Weights of a small image embedding model.
Model: 1.08M parameters, 48-pixel images, arch efficientnet, widths [32, 64, 128].
Training: 4900 steps, batches of 192, held-out accuracy 100%.
Data: trained on rendered dice on a table, 145000 training examples, 6.5 epochs.
Rows from block 8 of a small image embedding model, named by matrix and row number. Rows with one number belong to one channel. Each number is 128 + 24 x the weight over its row's rms, rounded and kept within 0 to 255. All counts start at 0. After the name is the row's rms in percent of the matrix's.
Before each channel's rows are labels from the 100 images, of 14976, where the channel reaches its highest value: "strongest on" is what is common among them. Only what is clearly more common there than usual is listed. The data: rendered dice on a table. In brackets: how many of the 100, against the usual share in percent.
# convs0: expand pointwise conv (model.blocks.8.convs.0.weight, 256x64x1x1), inputs 0-31
# convs1: depthwise 3x3 conv (model.blocks.8.convs.1.weight, 256x1x3x3, trained with AdamW), a 3x3 kernel
# convs2: project pointwise conv (model.blocks.8.convs.2.weight, 64x256x1x1, transposed), outputs 0-31

strongest on: one on top (94 vs 30.1)
convs0.104 103 [111 161 131 161 158 126 107 156 156 117 189 162 167 144 158 122 124 110 107 113 118 157 105 160 130 113 102 147  97 135 173 152]
convs1.104 110 [111 110 148 100 122 128 148  84  96]
convs2.104 113 [107 123 141  82 140 105 145  92 180 142  98 152 103 148 127 177 133 104 143 107 137 101 160 140 144 118 149 128 135 138 171 137]

strongest on: six on top (93 vs 29.6); white die (36 vs 15.6)
convs0.12 083 [148 152 153 109 179 145 130 104 125 114 135  87 118 130  87 156 144 169 160 155 103 140 160 106 127 175 141 117 113 136 111 143]
convs1.12 139 [124 125 116 124 198 126 135 128 129]
convs2.12 103 [130 103 106 166  80 131 146 121 129  94 128 142 163  90 144 146 100 121 116 102 140 129  78 113 132 104 132 142 134 141 150  88]

strongest on: four on top (98 vs 30.2); total: 4 (40 vs 9.4)
convs0.239 107 [139 156 106 152 195 133 118 136 127 123 133 143 147 162 134  74 142 119 113 114 110 122 128 171 153 110 124 114  97 120 172 127]
convs1.239 097 [108 133 143  97 113 129 161 111  83]
convs2.239 083 [125 123 128  97 134 115 152  80 171 104  96 137 118 119 130 137 164 145 166 114 131  91 155 108 131 114 137 122 141 124 163 147]

strongest on: five on top (72 vs 29.7)
convs0.136 113 [125 131 134 112 129  94 155 120 123 106 125 129 154  85 131 161 112 157 139 145 152 121 153 118 107 114 182 115 177 161 135 174]
convs1.136 087 [153 124 155 113 108 121  90 113 167]
convs2.136 093 [131 123 128 112 146 132 158 146 151 162 102 114 120 110 105 106 133 100 160 108 148 103 158 123 106 163 133 119 190 128 118 153]

strongest on: two on top (73 vs 29.8); total: 2 (29 vs 6.3)
convs0.204 099 [123 189 102 159  97 110 138 119  98 167 117 133 153  82 125 108 128 121 121 132 137 100 117  99  91 134 134 127 156 164 126 146]
convs1.204 099 [181 129 143 115 112 129 116  95 148]
convs2.204 106 [137 134 108 118 123 114 157 101 148 140 126 100 101  88 139 111 119 140 153 166 101 130 187 105 150 145 163 116 153 156 109 121]

strongest on: one on top (100 vs 30.1); total: 1 (46 vs 5.5)
convs0.247 084 [140 142 152 156 125 131 105 132 116  99 142 117 130 163 119 107 138 140  93 137 124 142 110 134  84 133 130 141 107 131 125 159]
convs1.247 092 [141 152 161 161 138 138 148 112  90]
convs2.247 099 [111 133 109 122 156  98 124 120 101 130 130 129 140 102 122 122 116  85 130 107 107 130 149 172 147 117 117 146 111 126 158 112]

strongest on: five on top (100 vs 29.7); total: 5 (30 vs 9.7)
convs0.58 098 [152 116 148  94 126 131 136 159  77 157  89 121 153 161 105 113  83 121 129 144 149  95  97  99 150 149 106 112 169 123  99 135]
convs1.58 085 [102 140 107 110 177 151 111 117 114]
convs2.58 101 [ 96 138 113 156 115 121 107 146 118 128 132 138 190 153 140 132 118 121 155 117 135 131 134 159  81 125 161  76 140 164 124  97]

strongest on: total: 4 (30 vs 9.4)
convs0.180 094 [111 129 154  93 144 116 177 117 143 136 140  82 105 100 150 142  67 138 145 160 117 116 170 100 197 151 119 114 149 149 127 127]
convs1.180 114 [127 128 127 157 185 146 143 151 131]
convs2.180 106 [131 149 161 153 114 156  98 149 105 108 154 149 113 139 138 112 171 136  82 100 158 136  78 126  87  72 119 165  86 103 161 111]

strongest on: four on top (95 vs 30.2)
convs0.16 104 [143 167 164 110 139 114 145 114 130  83 180 133 169 133 136 112 131 116  81 149 101 109 116 192 128 100 158 153 129 134 129 118]
convs1.16 116 [ 94  96  86 118 112 105 135 144 126]
convs2.16 115 [103 129 138  65 115 109 192 108 151 128 158 141  94 161  99 152 124 129 111 181 117 117 111 122 134 107 150 147 130  58 125 114]

strongest on: five on top (69 vs 29.7)
convs0.4 090 [ 77 142 137 143 147 118 130 153  83 140 129 123 122 136 125 108 142 132 127 117  98 152  82 103 137  92 117 131 121 130 105 153]
convs1.4 093 [102 133 152  92 108 145 106  91 125]
convs2.4 090 [ 60 164 111 130 146 110 148 142 119 159  93 171 163 173 110 161 137 153 114 120 109 118 141 104 102 152 133 166 132 147 136 147]

strongest on: three on top (79 vs 29.4)
convs0.246 106 [152 124 130 111 123 164 138 118 151  92 134 105 134 128 109 124 138 135  66 123 112 133 120 112 127  98  91 123 137 134 113 137]
convs1.246 090 [139 148 103  96 104 129 126 151 172]
convs2.246 101 [165 134 111 154 122 128 106 175 103 156 159 142 147  98 116  96 132  95 152 117 142 122 120 171  96 111  93 144 122 113 160  79]

strongest on: one on top (100 vs 30.1); total: 1 (34 vs 5.5)
convs0.116 085 [130 137 178 107 140 141 117 146 123  99 151  93 122 143 136 148 121 140 127 130  76 171 110 138  89  74 112 145 136 104 149 152]
convs1.116 091 [109  99 100 143 136  98 136 171 136]
convs2.116 089 [143 131 135 104 145  85 104 131 112 130 147 133 121  83 111 131 130  52 125 121 108  98 133 149 105  89 106 124 182 130 125 126]

strongest on: five on top (100 vs 29.7); total: 5 (56 vs 9.7)
convs0.155 107 [ 98 136 114 125 125 120 130 127 114 131 132 169 127 159  58 143 138 154 159 144 109 173 130 118  83 105 154 162 149 113 148 106]
convs1.155 114 [ 85 117 135  76 117 133 118 135 143]
convs2.155 089 [160  91 104 110 125 144 109 121  95 133 102 117 155 111 123 119 107 124 179 124 147 137 133 104  98  88 137 129 159 105 123 123]

strongest on: dice: three (68 vs 33.6)
convs0.37 088 [ 83 112 147 135 126  91 136 141 120 105 112 152 102 141 141 139 153 151 105 145  91 158 114 150 149 121 130 165  88 168 134 173]
convs1.37 094 [104  90  93 110 108 114 116 102 116]
convs2.37 112 [137 137 146 106  77  92 170 125 156 113 101 112 109 146 124 159 155 136  94 146 157 112 133 109 158 120 139 178 129 121 128  85]

strongest on: two on top (97 vs 29.8); total: 2 (35 vs 6.3)
convs0.243 103 [114 129 121 135 102 142 144 145  97  84  99 118 162 103 119 114 118 116 120 122 105 122 136 180 118 102 111 144 102 138 133  70]
convs1.243 126 [137 127 125 128 136 129 101  71  96]
convs2.243 106 [114 161 143 120 117 103 129 111  86 137 141 122 135 122 123 126 133 166 115 109 155 122 135 169 132 138 149 122 138 107 120 107]

strongest on: six on top (100 vs 29.6)
convs0.207 092 [ 80 172 181 128 157 123 151 167 108  80 119 129 108 109 137 102 161 131 103 124 133 153 133 106 131  85 101 125 115 114 110 149]
convs1.207 097 [121 146 166 118 129 156  89  98 123]
convs2.207 092 [ 86 157 113 125 124 113 119 151 139 157 107 144 158 149 110 133 160 140  82 135 106 141 115  92  92 116 158 166 107 159 120 118]

strongest on: four on top (100 vs 30.2); total: 4 (32 vs 9.4)
convs0.15 089 [119 138 146 100 122  92 180 127 133  87 114 127 156 103 150 135 147 128  95  87 109 145  91 118 144 116  92 125 141 133  70  89]
convs1.15 089 [133 156 113 122 168 164 108 106 111]
convs2.15 100 [156 149 101 150 126 131 116 133 157 168 131 145 138 177 123 197 126 134 152 134 133 163 127 151 135 129 157 202 144 113 188 143]

strongest on: five on top (100 vs 29.7); total: 5 (28 vs 9.7)
convs0.39 094 [141 155 134  97  74 147 155 109  93 169 151 128 164 167 116 137 125 163 120 118 112 143 141  97 159 156  79 128 122  97 101 116]
convs1.39 090 [109  94 108 151 134  90 125 156 107]
convs2.39 100 [101 131 117 127 122 123 124 121 144 129 138  97 195 157 119 117  80 132 155 113 133 145 118 132  68 139 158 113 155 128  85 113]

strongest on: one on top (67 vs 30.1)
convs0.61 106 [109 104 123  98 159 113 162 121 114 119  90  94 113  82 161 139 108 130 177 148  83 115 125 133 123  98 143 107 106 113 131 119]
convs1.61 095 [ 97 126  93  98 155 116 113 104 109]
convs2.61 090 [ 95 116 158 135 138 136 107 136 112 150 133 186 129  66 123 157 128 140 133 122  88 115 124 146 129 113 111  97 120 131 133 125]

strongest on: two on top (81 vs 29.8)
convs0.43 104 [120 171 146 116 119 114 117 136  93 145 131 158 148 133 141 143 138 122 108 120 150  83  84 141 113 129 124 177  67 142 145 116]
convs1.43 113 [145 126  65 131 129 120 123 118 155]
convs2.43 103 [116  87 103  97 116 174 151 108 123 144 121  95 105  92 133  99  96 114 151 145 136 165 123  85 157 146 150 125 160 101 144 114]

strongest on: total: 3 (31 vs 7.5)
convs0.158 104 [135 107 113 145 149 169 145 121 131 129 114 103 183 112 151 154 152  90 134 113 112 142  94 116 114 145 173 185 122 126  81 102]
convs1.158 109 [144 125  90 142 121  75 150 127 123]
convs2.158 095 [ 94 141 141 107 156 165 160 118 108  98 123  93 105 136 178 114 110 137 151 142 134 139 118 103 197 146 160  95 147 106 150 125]

strongest on: five on top (100 vs 29.7); total: 5 (42 vs 9.7)
convs0.219 091 [126 111 109  57 100 123 151 121  92 115 134 153 170 145  90  73 117 165 125 140 153 158  92 110 138 126 141 139 129 118 135 118]
convs1.219 099 [128 102  91  86 109 146 128 150 141]
convs2.219 106 [131 130 116 155 107 112  92 116 118 106 149 142 187 153 113  81  95 137 156 115 137 128 133 115  81 140 167 146 141 115  92 101]

strongest on: three on top (90 vs 29.4); total: 3 (31 vs 7.5)
convs0.41 098 [ 92 121 162 128 125 166 110 175 144 108 121 157 151 163 131 114 120 101 114 122 158 119 115 130 142 122  71 130  90 114 130 100]
convs1.41 097 [181 128 163 145 114 150 123 142 129]
convs2.41 100 [136 158 103 136 142 134  73 137 109 140 156 149 159 103  72 125 163 132  87 129 102 125 122 102  80 139 163 119 128 140 161  91]

strongest on: three on top (96 vs 29.4); total: 3 (37 vs 7.5)
convs0.18 113 [123 139 118 172 150 139 106  85 138 151 142 129 149 172 151 119 160 146  92 133 152 122 124 160 120 182 135 113 107 100 169 153]
convs1.18 117 [136 129 138 130 133 104 145 114  65]
convs2.18 097 [114 159 143 128 164 149 111 117 157 102  81 100 132 105 122 147 119 111 180 151  77 100 163 167 144 160 154 122 109 106 139 141]

strongest on: dice: three (63 vs 33.6)
convs0.167 108 [109 116 119 109 151 121 145 108 163 113 136 103 102 111 152 167  84 114 165 139 114 136 143 129 156  88 136 102 117  97 138 129]
convs1.167 117 [104 128 108  97 117  99 122 135  81]
convs2.167 077 [124  85 151 125 124 133  91 119 153 144 147 172 136  75 159 171 106 154 122 110  96 129  94 132 130 130 126 102  95 177  98 106]

strongest on: one on top (70 vs 30.1)
convs0.99 097 [142 151 152 164 108 161 127 146 150 154 165 148 119 151 119 108 162 115 107 119 159 146 102 162 145 136  78 127 104 146 131 150]
convs1.99 107 [143 118 174 126 123 127 179 135 135]
convs2.99 106 [ 96 153 105 152 163  85 146 112  97 102 125 128 162 123 119 151 146 117 133 120  99 101 120 150  97  89 153 140  85 125 139  76]

strongest on: five on top (100 vs 29.7); total: 5 (43 vs 9.7)
convs0.187 098 [134 106 124  72  86 127 146 108 101 113 132 164 166 128 125 118 133 136 108 139 167 174 113 108 121 101 129 108 122  86 117 111]
convs1.187 090 [125 108  89 102  97 147 106 134 156]
convs2.187 099 [129 156 132 158 131 111  81 130 105  95 133 150 197 126 120  99 108 125 166 118 138 125 140 127  74 161 154 146 124 113  98 101]

strongest on: three on top (99 vs 29.4); total: 3 (40 vs 7.5)
convs0.174 096 [109 114 115  77  92 125 140 114 124 159 132 139 119 130 123 101 144 112 116 142 124 119  92 118 124 141 105 157  89  76  96  80]
convs1.174 083 [137 106 110  93 105 160 126 160 152]
convs2.174 096 [135 159 120 136 121 121 136 139  99 133 135 174 167 152  95 118 147 121 155 113 149 111 148 153 137 156 163 156 110 127 141 117]

strongest on: dice: three (68 vs 33.6)
convs0.163 095 [ 97 128 151 135 104  63 147 144 108 128  92 126 105 122 142 153 144 148 130 134  77 167 107 113 128 127 123 186 119 151 130 161]
convs1.163 110 [107  90 104 112 104 114 108  96 110]
convs2.163 117 [119 152 145 127  95  99 174 125 133 127  88 122 111 135 113 157 157 135  99 127 154 118  97 111 127 123 122 181 133 145 146 106]

strongest on: one on top (99 vs 30.1); total: 1 (49 vs 5.5)
convs0.127 106 [149 156 109 160 163 143  99 152 112 130 100 167 147  89 126  98 116 107 118 129  83 162 106  95 134 124 156 126 120  91 177 107]
convs1.127 101 [131 118 161 138  95 130 134  76 120]
convs2.127 086 [142 145 124 107 160 107 134 101 153 114  81 126 117 113 129 137 128  89 139 131 116  91 176 138 136 135 139 116 151 144 116 120]

strongest on: three on top (100 vs 29.4)
convs0.6 101 [ 84 140 178 129 138 152 115 142 149 160 161 157 111 139 102 132 108 135  85 158 125 117 138 134 122  97 116 101 133 111 189 108]
convs1.6 125 [ 88  74 135 134 118 140 140 120 135]
convs2.6 086 [129 117 133 134 113 111 123 112 143 113 165 131 123  72 118 186 148 126 103 143 124 131 159 135 119 124 138 134 135 111 161 136]

strongest on: three on top (100 vs 29.4); total: 3 (40 vs 7.5)
convs0.149 100 [119 135 107 160 104 127 150 191 129 112 160  97 107 125  90  86 168 100 116 135 155 153 131 112  90 127 159 133 114 137 126 112]
convs1.149 086 [137 110 110 131  91 167 142 164 133]
convs2.149 099 [145 115 126 118 125 142 153 150 134 132  94 112 113 132 122 144 115 139 158 139 142  82 115 121 128 131 144  94 124 112 190  73]

strongest on: five on top (100 vs 29.7); total: 5 (30 vs 9.7)
convs0.64 101 [137 126 117 109  84 119 151  92 131 168 119 134 180 125 109 139 121 158 140 142 138  92 140 119  91 137 108 191 148 118  82 112]
convs1.64 100 [141  82 105 129  97  99 146 145 126]
convs2.64 094 [115 128 130 120 114 165 114  90 168 102 151 138 110 147 109 104 115 156 104 103  80 103 133 147 105  94 107 125 110 116  91 135]

strongest on: one on top (94 vs 30.1)
convs0.234 111 [155 136 142 111 152 129 137 113 173 137 139 126 112 126 118 144 175  80 124 112 112 145 125 149 129 147 147 151 126 143 135  92]
convs1.234 122 [123  80 143  81 116 131 139 138 132]
convs2.234 107 [169 121 140  98  98 115 147 112 144 110 141 111 132 139 133 140 128 122 130 101 156  84 120  84 156 135 145 125 161 146 141 125]

strongest on: six on top (100 vs 29.6); total: 6 (28 vs 11.8)
convs0.176 090 [124 131 190 123 151 122 117 164  44 121 141 142 114 131 116 106 131 177 118 124 105  80 104  89 137 163 132 132 143 137  89 136]
convs1.176 087 [106 100  97 140 110 126 144 173 140]
convs2.176 098 [ 71 189 127 116 176  64 105 132 118 120 159 118 124 108 109 125 122 127 120 135 104 137 141  97  91 131 154  93 150 156 102 127]

strongest on: three on top (60 vs 29.4)
convs0.236 107 [189 119 129 187 121  90 125 139 114 108 129 104 108 181 121 110 173 133 140 143 133 143 148 145 170 156 102 137 127 151 147 134]
convs1.236 103 [139  96 153 135  98  94 139  93 133]
convs2.236 102 [138  93 142 104 118 147 164 119  83 118 140 112 151 138 128 167 124 164 141 144 106 190 188 148 157 124 125 127  99  85 127 168]

strongest on: one on top (100 vs 30.1); total: 1 (37 vs 5.5)
convs0.56 090 [147 147 144 154 133 148  97 132  99 121 131 123 138 140 103 111 121 159  92 120 124 136 106 127  88 125  99 139 123 138 129 181]
convs1.56 092 [136 162 157 124 134 165 129 164 148]
convs2.56 089 [128 156 126  89 157 105 126 138 109 138 150 123 138  86 130 118 149  65 143 122  96 118 123 138 133  77 126 135 106 132 140 129]

strongest on: four on top (100 vs 30.2); total: 4 (34 vs 9.4)
convs0.97 090 [132 130 135 128 136 100 173 145 140  96 127 142 113 121 176 117 130 159 101  96 129 150 145 129 166 100 113 118 105 143 120 129]
convs1.97 089 [123 117  94 143 164  93 133 138  96]
convs2.97 103 [142 140 129 168 102 110 151 138 138 155 153 164 136 127 143 190 114 144 124 142 120 151 122 162 121 170 167 184 132 127 152  92]

strongest on: two on top (96 vs 29.8); total: 2 (28 vs 6.3)
convs0.7 095 [119 133 144 129  91 140 143 129  95 133  84 155 157  72  99 146 122 158  99  89 129 137 114 124  88 116 134 132 133 162 134 142]
convs1.7 090 [168 130 128 119 119 124 123 106 182]
convs2.7 111 [142 120 108 117 151 105 129 110 141 158 133 131 132  68 126 109 125 132 163 126  79 110 156 110 142 129 143 124 162 133 141 155]

strongest on: four on top (100 vs 30.2)
convs0.36 085 [125 108 152 121 119 124 196 158 127 129 119 139 123 102 164 119 127 153  98 125 103 142 130  96 156 111 143 122 127 137 104 117]
convs1.36 089 [118 112  96 150 143  85 146 150 106]
convs2.36 111 [123 140 115 150 133 101 174 111 124 182 136 165 134 142 145 163 139 149 118 154 136 123 104 163 121 170 161 181 108 125 112  87]

strongest on: four on top (80 vs 30.2); dice: three (64 vs 33.6)
convs0.55 109 [139 115 105 182 133 143 107 131 154 151 148 119 150 146 132  75 178 138  98 166 132 107 137 150 155 126 158 109 113 101  79 115]
convs1.55 117 [121 137 132 128 131  81 133 126  75]
convs2.55 103 [141 148 108  75 154 160 111 118 135 101 115 123  78 127 161 123 129 128 191 129 112 101 149 137 148 118 130 113 178 108 169 134]

strongest on: one on top (100 vs 30.1); total: 1 (26 vs 5.5)
convs0.85 108 [154 127 143 144 138 149 120 110 138 131 156 133 133 151 161 153 143  91 112 118 101 131 119 105  91  96  87 137 107 117 136 119]
convs1.85 099 [117 114 103 116 148  83 151 102 106]
convs2.85 100 [119 141 164 112 171 114 137 162 147 136 116 148 121 128 113 167 119 121 155 146 111 120 113 115 109 136 109 146 134 104 106 140]

strongest on: dice: three (86 vs 33.6); three on top (61 vs 29.4); black die (38 vs 15.9)
convs0.165 102 [124 103 148  75 144 139 147 134 149  86 146 113  91 132 145 151 121 171 172 143 141 133 123  90 143 157 143 113 169 143 119 167]
convs1.165 096 [ 91 112  97 109 125 106 102 110  99]
convs2.165 080 [130 133 145 167 127 141 117 183 116 139 174 193 123 137 117 136 114 135 124 133 136 145 118 138 111 139 107 130  80 171 117 138]

strongest on: five on top (100 vs 29.7); total: 5 (28 vs 9.7)
convs0.102 102 [143 133 101 109 117 148 139 105 107 158 140 140 165 160 113 106  85 153 151 163 120 114  73  99 134 103 111 128 155 115  78 135]
convs1.102 135 [ 91  76 104 112 127 127 138 140 131]
convs2.102 091 [151 134  99 118 160 142 106  96 120 109 161 143 138 178 143 147  78 162 154  93 112 122  95 122 112 122 157 152 159 154  97 127]

strongest on: four on top (100 vs 30.2); total: 4 (33 vs 9.4)
convs0.123 100 [112 154 124 126 138 100 185 132 151 155 135 137 107 173 122 149 128 168 125 128 149 125  77  97 126 125 122 168  99 135 121 103]
convs1.123 095 [ 96 158 139 101 112 151 112 103 101]
convs2.123 126 [128 153 100 130 105  99 162 147 133 177 117 178 128 182 155 156 149 152 116 122 128 139 126 143 115 103 118 211 133 147 158 122]

strongest on: dice: three (67 vs 33.6)
convs0.131 087 [113 134 131 130 132 118 135 122 121 161 115 134 131 148  83 102 164 173 135 142 132 137 167  89 118 131 136  73  99 126 150 143]
convs1.131 100 [113 107  95 106 100 101 112  94 126]
convs2.131 128 [136 140  91 208 128 124 151 138 139 111 106 155 138  93 170 131 139  95 123 108 130 137 139 170 110 114 141 145 125 120 131 144]

strongest on: one on top (100 vs 30.1); total: 1 (41 vs 5.5)
convs0.32 101 [160 116 140 124 162 117 121  85  75  90  95  99  84 168  99 148 104 124 123 132 142 150 105 121  83  93  95 140  99 126 128 155]
convs1.32 095 [147 142 103 145 135  94 100  96 102]
convs2.32 100 [167 118 124 139 167 122 148 123 113 116 140 125 150 141 106 131 113 127 116 118 105 150 175 149 138  95  91 161 130 159 159 153]

strongest on: four on top (100 vs 30.2); total: 4 (30 vs 9.4)
convs0.251 091 [117 167 142 145 130 127 168 136 129  79 121 139 124 142 126 129 140 180 106 119 114 121 110 127 134  98 107 139 124 135  84 132]
convs1.251 099 [109  91 104 100 136 154  95 143 125]
convs2.251 093 [150 130 138 160 103 125 144 122 124 139  98 149 112 138 115 139 154 144  96 125 136 175 122 149 157 147 164 174 159 120 123 120]

strongest on: four on top (95 vs 30.2)
convs0.166 091 [125 153  81 119 149  97 143 103 116 124 157 134 160 162 149 120 154 158 125 124 153 160 120 130 141  91 124 169 150 111 119  82]
convs1.166 093 [115 112 153 104  93 139 153  96 104]
convs2.166 112 [135 131 115 111 146 115 172 138 128 124 126 159 174 187 151 153 134 147 132 131 150 121 133 125  97  97 144 138 162 122 164 151]

strongest on: four on top (100 vs 30.2); total: 4 (26 vs 9.4)
convs0.33 082 [133 132 176 131 129  87 160 138 134  85 117 106 150 105 138 109 132 151  91 126  85 132  94 126 130  95  93 131 151 131  98 133]
convs1.33 094 [141 170 147 153 146 157 141 149 151]
convs2.33 081 [159 141  73 134 162 111 153 111 143 179 105 131 133 165 120 184 142 112 155 127 147 139 106 129 128 145 190 178 120  92 156 115]

strongest on: one on top (100 vs 30.1)
convs0.72 091 [132 132 156 113 123 160 133 120 118 122 127  97 142 152 102  99 106 161  87 117 143 159 114 148  94 105 128 121 122 123 113 145]
convs1.72 097 [151 150 141 129 136 159  94  86 123]
convs2.72 091 [135 140 113 117 150  88 129 103  99 120 148 155 131 113 121 121 146  99 103 127  94 126 139 152 153 111 136 145 101 173 158 110]